{
  "model": "image classifier",
  "dataset": "simulated grey scan slices of phantoms with and without marks",
  "train_examples": 122500,
  "image_size": 64,
  "crop_scale_min": 0.8,
  "horizontal_flip": false,
  "color_jitter": 0.1,
  "targets": ["part", "finding", "side"],
  "num_classes": [4, 6, 2],
  "arch": "pvt",
  "norm": "layernorm",
  "norm_position": "pre",
  "activation": "squared_relu",
  "mlp_ratio": 4,
  "head_dim": 64,
  "fused_qkv": false,
  "qk_norm": false,
  "parallel_block": true,
  "inner_norm": false,
  "patch_size": [4, 4],
  "conv_stem": false,
  "depths": [4, 4, 4],
  "widths": [96, 192, 384],
  "loss": "cross_entropy",
  "head_dropout": 0.2,
  "init": "kaiming_normal",
  "residual_init": "none",
  "optimizer": "muon",
  "muon_scale": "match_rms_adamw",
  "lr": 0.0028,
  "momentum": 0.95,
  "nesterov": true,
  "orthogonalizer": "polar_express",
  "adamw_lr_other_params": 0.00073,
  "grad_clip": 1.0,
  "steps": 8200,
  "batch_size": 256,
  "epochs": 17.1,
  "lr_schedule": "linear",
  "final_lr_fraction": 0,
  "warmup_steps": 410,
  "weight_decay": 0.07,
  "adamw_weight_decay_other_params": 0
}
Rows from block 7 of a small image classifier, named by matrix and row number. Rows with one number belong to one neuron. Each number is 128 + 24 x the weight over its row's rms, rounded and kept within 0 to 255. All counts start at 0. Numbers have three digits each.
After each neuron's rows are labels from the 100 images, of 14848, where the neuron reaches its highest value: "top examples" is what is common among them. Only what is clearly more common there than usual is listed. The data: simulated grey scan slices of phantoms with and without marks. In brackets: how many of the 100.
# fc1: MLP up (model.blocks.7.mlp.fc1.weight, 768x192), inputs 0-95
# fc2: MLP down (model.blocks.7.mlp.fc2.weight, 192x768, transposed), outputs 0-95

fc1.310:099118141159134190138094125106088116119143114127140133144087076134140121159140103113134181099130104143094155122168109174104105126125111099151145148149138097132096138136106138178085116117121153105122116149135130167136159116124097171099196141114109149145138116117158143099113118088138133134
fc2.310:111142150124149131159144112123173143122092154095093168129110116129134102141132162141106148113140099113149141090128111151113116144128165099093158143102170152137152148099136098125120135116146145122139085065152168087133107128144114110118152110146150148111118126176117134108143114090139103141
top examples: crack in bone (99); side: right half (92); limb (59)

fc1.737:134147154094119124090125126124116118116138119096154097143155120137120120092057113123163138110081145122121078119115131137139152159128128124160110170115114114107154131129154131120105142156112150133166140103167148151109142132151067146171114131071127084141128172092148127162118114159115128106
fc2.737:103158142120128150133101100137100140093145113106152115132114129137133203110118138058149128135143151152158054126115120141142146120130140117134158139146086105113156100122163115152159100128167119153109102128113151117156152147113130163112074136105111071156152135096145097113147151143102116117
top examples: several spots (69)

fc1.235:137136097166138145090098150140167145103085148124143105111116118101137099146172133131162098122123093082162141108130106155076120164127107133125130124103129139111184111120118117136145134135131129105109127155154109080101125097141123128122115159105149107116147157172162126124162150129170165100
fc2.235:157139142155111099140160149140162138161134129114138111107092117135136122122145146186132152115174133162168106151136152135149107116102130161124139128132117131102142133132131133148122135121143094116112090134127137121101053098145151116127094110087150121109132148094163126112119099124143166151
top examples: head (96); bright spot (38)

fc1.171:135123131090137129092181155142141157143138107124139168129104137091146105178110132149165128132033086082093124117153123128121106112098139092117137119134131160096151090152128135153126127136150124140132120118120102106094120097114127169124098103126136122155101131110145133147142158111125153137
fc2.171:118106146138165106160096075124159067152109117126171095110136126140149164133159163115139180100138169121165116109104126115169097185182131148113126140162113157113140080117104106141116156101135100111139113107177126164100173167118109131132111152088159125115133090135105118147108141122123091149
top examples: several spots (100)

fc1.699:176128127113136111156126128147158132156077106094126158087187127134131121134138104143142139157129149126155114169172099166127122123101187109118154161137132126132179163102113141104117137169128114154142154101139129101100179108120157117115086104116142163125109165125085157129132139123178101111
fc2.699:129149108147124130137167091145128168134122121101124149147151105084074139115134101104147087125154115112075096125097154157154098079150169123114138107176146100116092120117163178138161126139125112087129136076152159135109097074163156124163123109111144085145107137117140104118115142129118131138
top examples: limb (54); dark spot (44)

fc1.245:141140144114108137124111118145158170095105103142121141132126136135109115104071170123163101164129131151126151162127135088092117157140093118111129199136120144152145113159066132089140075163123131170182056136129147152076096155104115117119127116129122105158143143154139123067103098115146114125
fc2.245:093115135097154165133084130153156156092152102099126096148065150121125119166135117124115099132132134174115154079133140119175129113105123135140080148108118086131137117098126127076151144127129122108126134162146125120169150150149140117135144119152108115144150142121136138112141129102115094112
top examples: dark spot (94); limb (77); side: left half (75)

fc1.230:133090162124167095158172118157139185120166105148141113071123135152105112149119155110137136119127143123123141144122151109141130108144111109126119121056144148114162114103120103129174111127175145129168131112134079140123180147159122157064148102132115175142130146105107168138165092140144106133
fc2.230:128123132138143166108099118119104102126138132174125058119119066115134170113123155132134098084134116125143061119131110114124131148097126114136158109141117140082126161136144124153199108114174155127155118104147112135127107096108106113160154142135134119127098107113107086108162106122184109105
top examples: crack in bone (100); side: left half (99); belly (98)

fc1.333:178129195108168105098125148099127131117135109113095168117162131086103143126138120139102123142110115148126134106079131130151154149124144143179115124148082123131142135162100160189126132076129108125123139168105105155137116166195121124109140149104143156141149137151157133128146096156131130132
fc2.333:116177097118147096102148123125129127163108117116126096080151160121134113116082183102142150179162152093149128124112118127127136112127115102148137113146142130156120095158103144164120097110129132162155168148144171150138162181148126102116145117143069087117181125142132126093162108122116154111
top examples: crack in bone (100); side: right half (99); limb (98)

fc1.619:146088095129160102122168161150116128148116146120165113070110096108165157138131105119159124140113102151160131116144094110111129170140113139111137110144135126122132091149153095095140121184135106142119134104126153133127105156124076122138167148123115118093138139119145105092204098130157151109
fc2.619:111122105191085150172125150104162093095147117125145092159092130102085116140123099167130110141117126106118143139096148125120153125119127115077155151133121173141137161143116140121183111117126111181135145110139151117114121127090194068144125089131141134155184098136152130139127121116112146133
top examples: crack in bone (61)

fc1.577:134106118120140159095154073132150110136159126098138108137143169137165165124147117132125084104104112132145110144100176141131132143164134134125109143058157129142120132113099114137129140151118080128144130125172140168156140155130152137151094134142112135119144130119103153140128115126108081160
fc2.577:106114146148147116102139138225086119101128110150151177116112125166117094135185133149098170136099181151143123109133165094121124156145120158131153142124130164148143118111127140116144143106115093113103095137112152134188102167143120123138126150131133146119113118146159091129157101126138128139
top examples: limb (60); ring (55)

fc1.470:115126136158154153188157122147126149121114105146169099126127098125103107167166109134140128169111128096131165169131150082151123135106093160103069098117091114112109113107140122121112127192086133086123141130138130157111115141160136168139140132168126086146150175076155159105123110120111128106
fc2.470:142181127123134112125146078111154143207131127134095104117143153103115130132134095136119121147142112130110145142116164126133139117110145136127122086122111114142134161089081095136130123058158136142094122103114143138163117122126086122124139140146131145147080126114145133158108106150125144128
top examples: head (94); none (58)

fc1.289:149126132152131101163116133143104143132163096148109196152168109095115123137105133133158112103148092108144120130138041197107096154121147126129139128082141171146114102124099114147164096138105120126136146124153108131147117144141131079119136125148135112177157155166137114145130111146108172100
fc2.289:157122133115114090117144084111116159152192146123121101169117170138137149135161135117133140112152139134102123137125105145134119125115147172129120134166143181159166116145080133111093140105118132105124126179128137136163126101093126153115089158143130124124111120134115180153078060121121093157
top examples: limb (59); bright spot (38)

fc1.27:110131112083129159097144133116133112104110158104162138183112121112128131135113114123150132127082103150122180124172128145137114098130127140116118114121161092109154128128149149158163121085160162113119146121120087115134168112085107162107114128124190101152096138113097188128128091114132147149
fc2.27:109119136124159101121095105127152125143116141161121124099175082136150086119122142138111121123187159098103118124106137139142097132165134149129136107127155188126144100163127154161128097177103125117120132158107135097125130126105138135153184160134116140121110132103100134150147124107118138120
top examples: several spots (67); belly (51)

fc1.705:091150129124126153130125133164113153123097118148146172139112163060106076098161132115152155157138150108114122062090150106170147107107104145112162157109144130100107142127126101132118155113128117149169126103131146089134140142161101129135142150093097066141121131116096114147148110104113171122
fc2.705:132120096127159139112116153138152127103117110112073123164122100123128143146155138158113162117130099103074117122044164125126132127149165117154103182188132098128121136112135140093132115133162090088150161117149141099122134143163144113132125106165144135128106152164127099108136118163097133117
top examples: crack in bone (71); belly (57)

fc1.266:121164120133124088141114106126124119155120147155140140104130137126124101160127107127106167120117127125162152120132091089132122128136149142170158165148138139121093130147137105112078136137106149123125091099118150113132142104119110138094092132123107148133136130126150090128172149146106133119
fc2.266:113114154129144126135137155118090093157142133137131123130093189104090142086159146126108083095147098154079135093091132135163121151146109135178153145125103115149116130151123138110117110152144092154120120135140157144131138178154122119108126124168116130078137159113119100140125103096096142123
top examples: head (78); several spots (47); crack in bone (35)

fc1.736:125135129115129067100139141125136150154098080147108111138102135143124139106119071117153102125146120152140122142129136124102111140146130109134128137081139143133091131144115108142129098123166131136074166111117136127131113066116173142124124102116111159127134104137109158113160142093134138135
fc2.736:123158095122106125142107122111116129126117108140157131110104141133134095124139162103120159116137127135133100149159146150121180145075134136157153164145162140124145078114148111156129138105126102095171130122130129159127089115139128146125179097120143181155107155120076110111145136129153149093
top examples: limb (69); noisy (60)

fc1.540:138135129123100111125107120114138103136110129140127083167119139150160142071105126085142096090143136130138118132132154087172137102135105163157120109071127144163178169092063128148121169114145122131145084120149149089107125139130147152119092131102098112111139137118122116115116104105157107167
fc2.540:130109142109119091122096099124102121150130124130154174136125143176112143086116113131145148107119079166138066123130155126201178123123159144116131179135138093127110149165088113118168175130157180161147142143150095131127126098147121157160115136131152141100100139128080095144118146150159145127
top examples: head (52)

fc1.47:097113115135126165113145149138100136121141097140154082122148167118154162118142134143111108107119124169142123137119125106104114144095135150143135125128124119124071161110148176105156183122166112105113131140162141122114128126151090112115104164112134154146142106120112128138121116153100094170
fc2.47:160055152100128144142132110110148136110135127121114155122129147112121076179119123164110123177149106139104148147129102112124185179126121113149176137106103140124137117111131163129135157117123143171114174112105119097099124093126164114126110104138098134125159096097122106105103104096156172134
top examples: limb (55)

fc1.553:111108118167144093094143139126148143127121116169080102090130133111156162179143119147135102088119171096109116131117108105147147143153057107143137138083127125132101089114100118113121113163125133118111149111132107093160154145130120134096154112132136146135137126084127141112115124104142158145
fc2.553:123161108141144104114128159143108093137158149145126139143119098152097135140156081198166161149089145170177102133146120144140152116128147129108142125165132134169127151122132151115168114092144157142123120141120118121147088110131075114150161125143120115117122089119132154133125123138152105104
top examples: several spots (37)

fc1.237:128140108147128148145110084174080136118130115131144149128197147116137109141117085152108144148140106164166132147111083148130087144106104136106094148108182088171154097171068101137141126112105171133146099181145166125143126123103132161110157146125108086090161138092157125125138124130159153132
fc2.237:150160150158093157149134142121120161116126152131171166130126112081079112124145172146113146149138136116143178169127162093096137126114105100107141165142170142150099102153116100126126106140163095126114133144153126170093113104133145145123144149135142168079109132099108116111115098148133080101
top examples: crack in bone (73)

fc1.545:105127104139160093146138113091118117152134170131162094127130135168116116123102126113145138099113102162104082094108127121119109106171123057092114126150149124155093149110155126155132128135068110129148123133115115094113128071131117137104089153096129185132128147117065154127107139169139126132
fc2.545:131103163115125107107125110088099125129123148097113116151064144155136116134134140141157143156121119116120096091116151106175139120082103087057091069093157123136104145158103159122174094160148093158132121135102136139116126087123124114140083136140109111151119133130137157138165118103118146114
top examples: dark spot (85)

fc1.610:144148104094185120128109161128129121129113165103145106145150124122145167124117115139136175148081096114177117144124143122097141153109163097133137122138131139125124114138131117148068124115120136111157139151114129120138111117123102103121119090123177155058104158096113165126120092133116083158
fc2.610:051165110126157109132140092110094107156181153124133151102137134115156093118147127112126158132081138139091147119133134079111134150136100174154149127140155120150070134089130134123084168167144123135129140154133127126117116171141143119155157123122126135114138106129126163111133137162096160155
top examples: limb (95); side: left half (75); bright spot (41)

fc1.331:096115192155167116153084085114130134136102132132128145120116132138137142101114141157137125162104077136125080128137160158140103140074122105168079156100128126137153182131144105104158124134073144120158120140129169136137125138095169121142092132141136141119130130157101148144113176126108168145
fc2.331:108113100136098139107133164134162171147109109125124113114113124118158134153134137131110149149135162126147113135124161141095099100116132108099132140121146151131149159153110103124159141126148071133096116145138130140099116128173128095109137114156087176118082126136135095144123072111148119151
top examples: head (56); bright spot (49)

fc1.626:143092152156171124108142103123094153134144095122134107158129135108139090105122128129108091121152100113122122132122130102129116135095149101130128128135127116114157155104093150136067095132143107119174140132125123161117151148134112143128121159143131097103101146164109138134121138133130122126
fc2.626:160144107122152150122131123154104136112149102161144119173156142143168122123154128091139148161093141101144118117136101134098138125131102118134164128139111101116186160130125136141137157136106135149119111122127147121093095150120118130128126123161105091147095137157129145086167136106098136154
top examples: several spots (88); side: right half (84); chest (53)

fc1.711:096125079137144122126123154153110116133100093118157132079129168125126115140137136104108114155109120106092138088102154116169106129200118114138107140151154094194134116140153099159121111126115135109108148116117122157135109099142144114109118145131146117105127122096160118125147101104123133104
fc2.711:125147090140124110118079115113062133126085145104142136126121092150125129109144086127140149101127136112134114126141132115132085108134116137128174106082140078174096152136156150133129098078157145135141137130124160129152098104158168075135144174154158129110126166131133120122158148163152139174
top examples: head (99); none (75)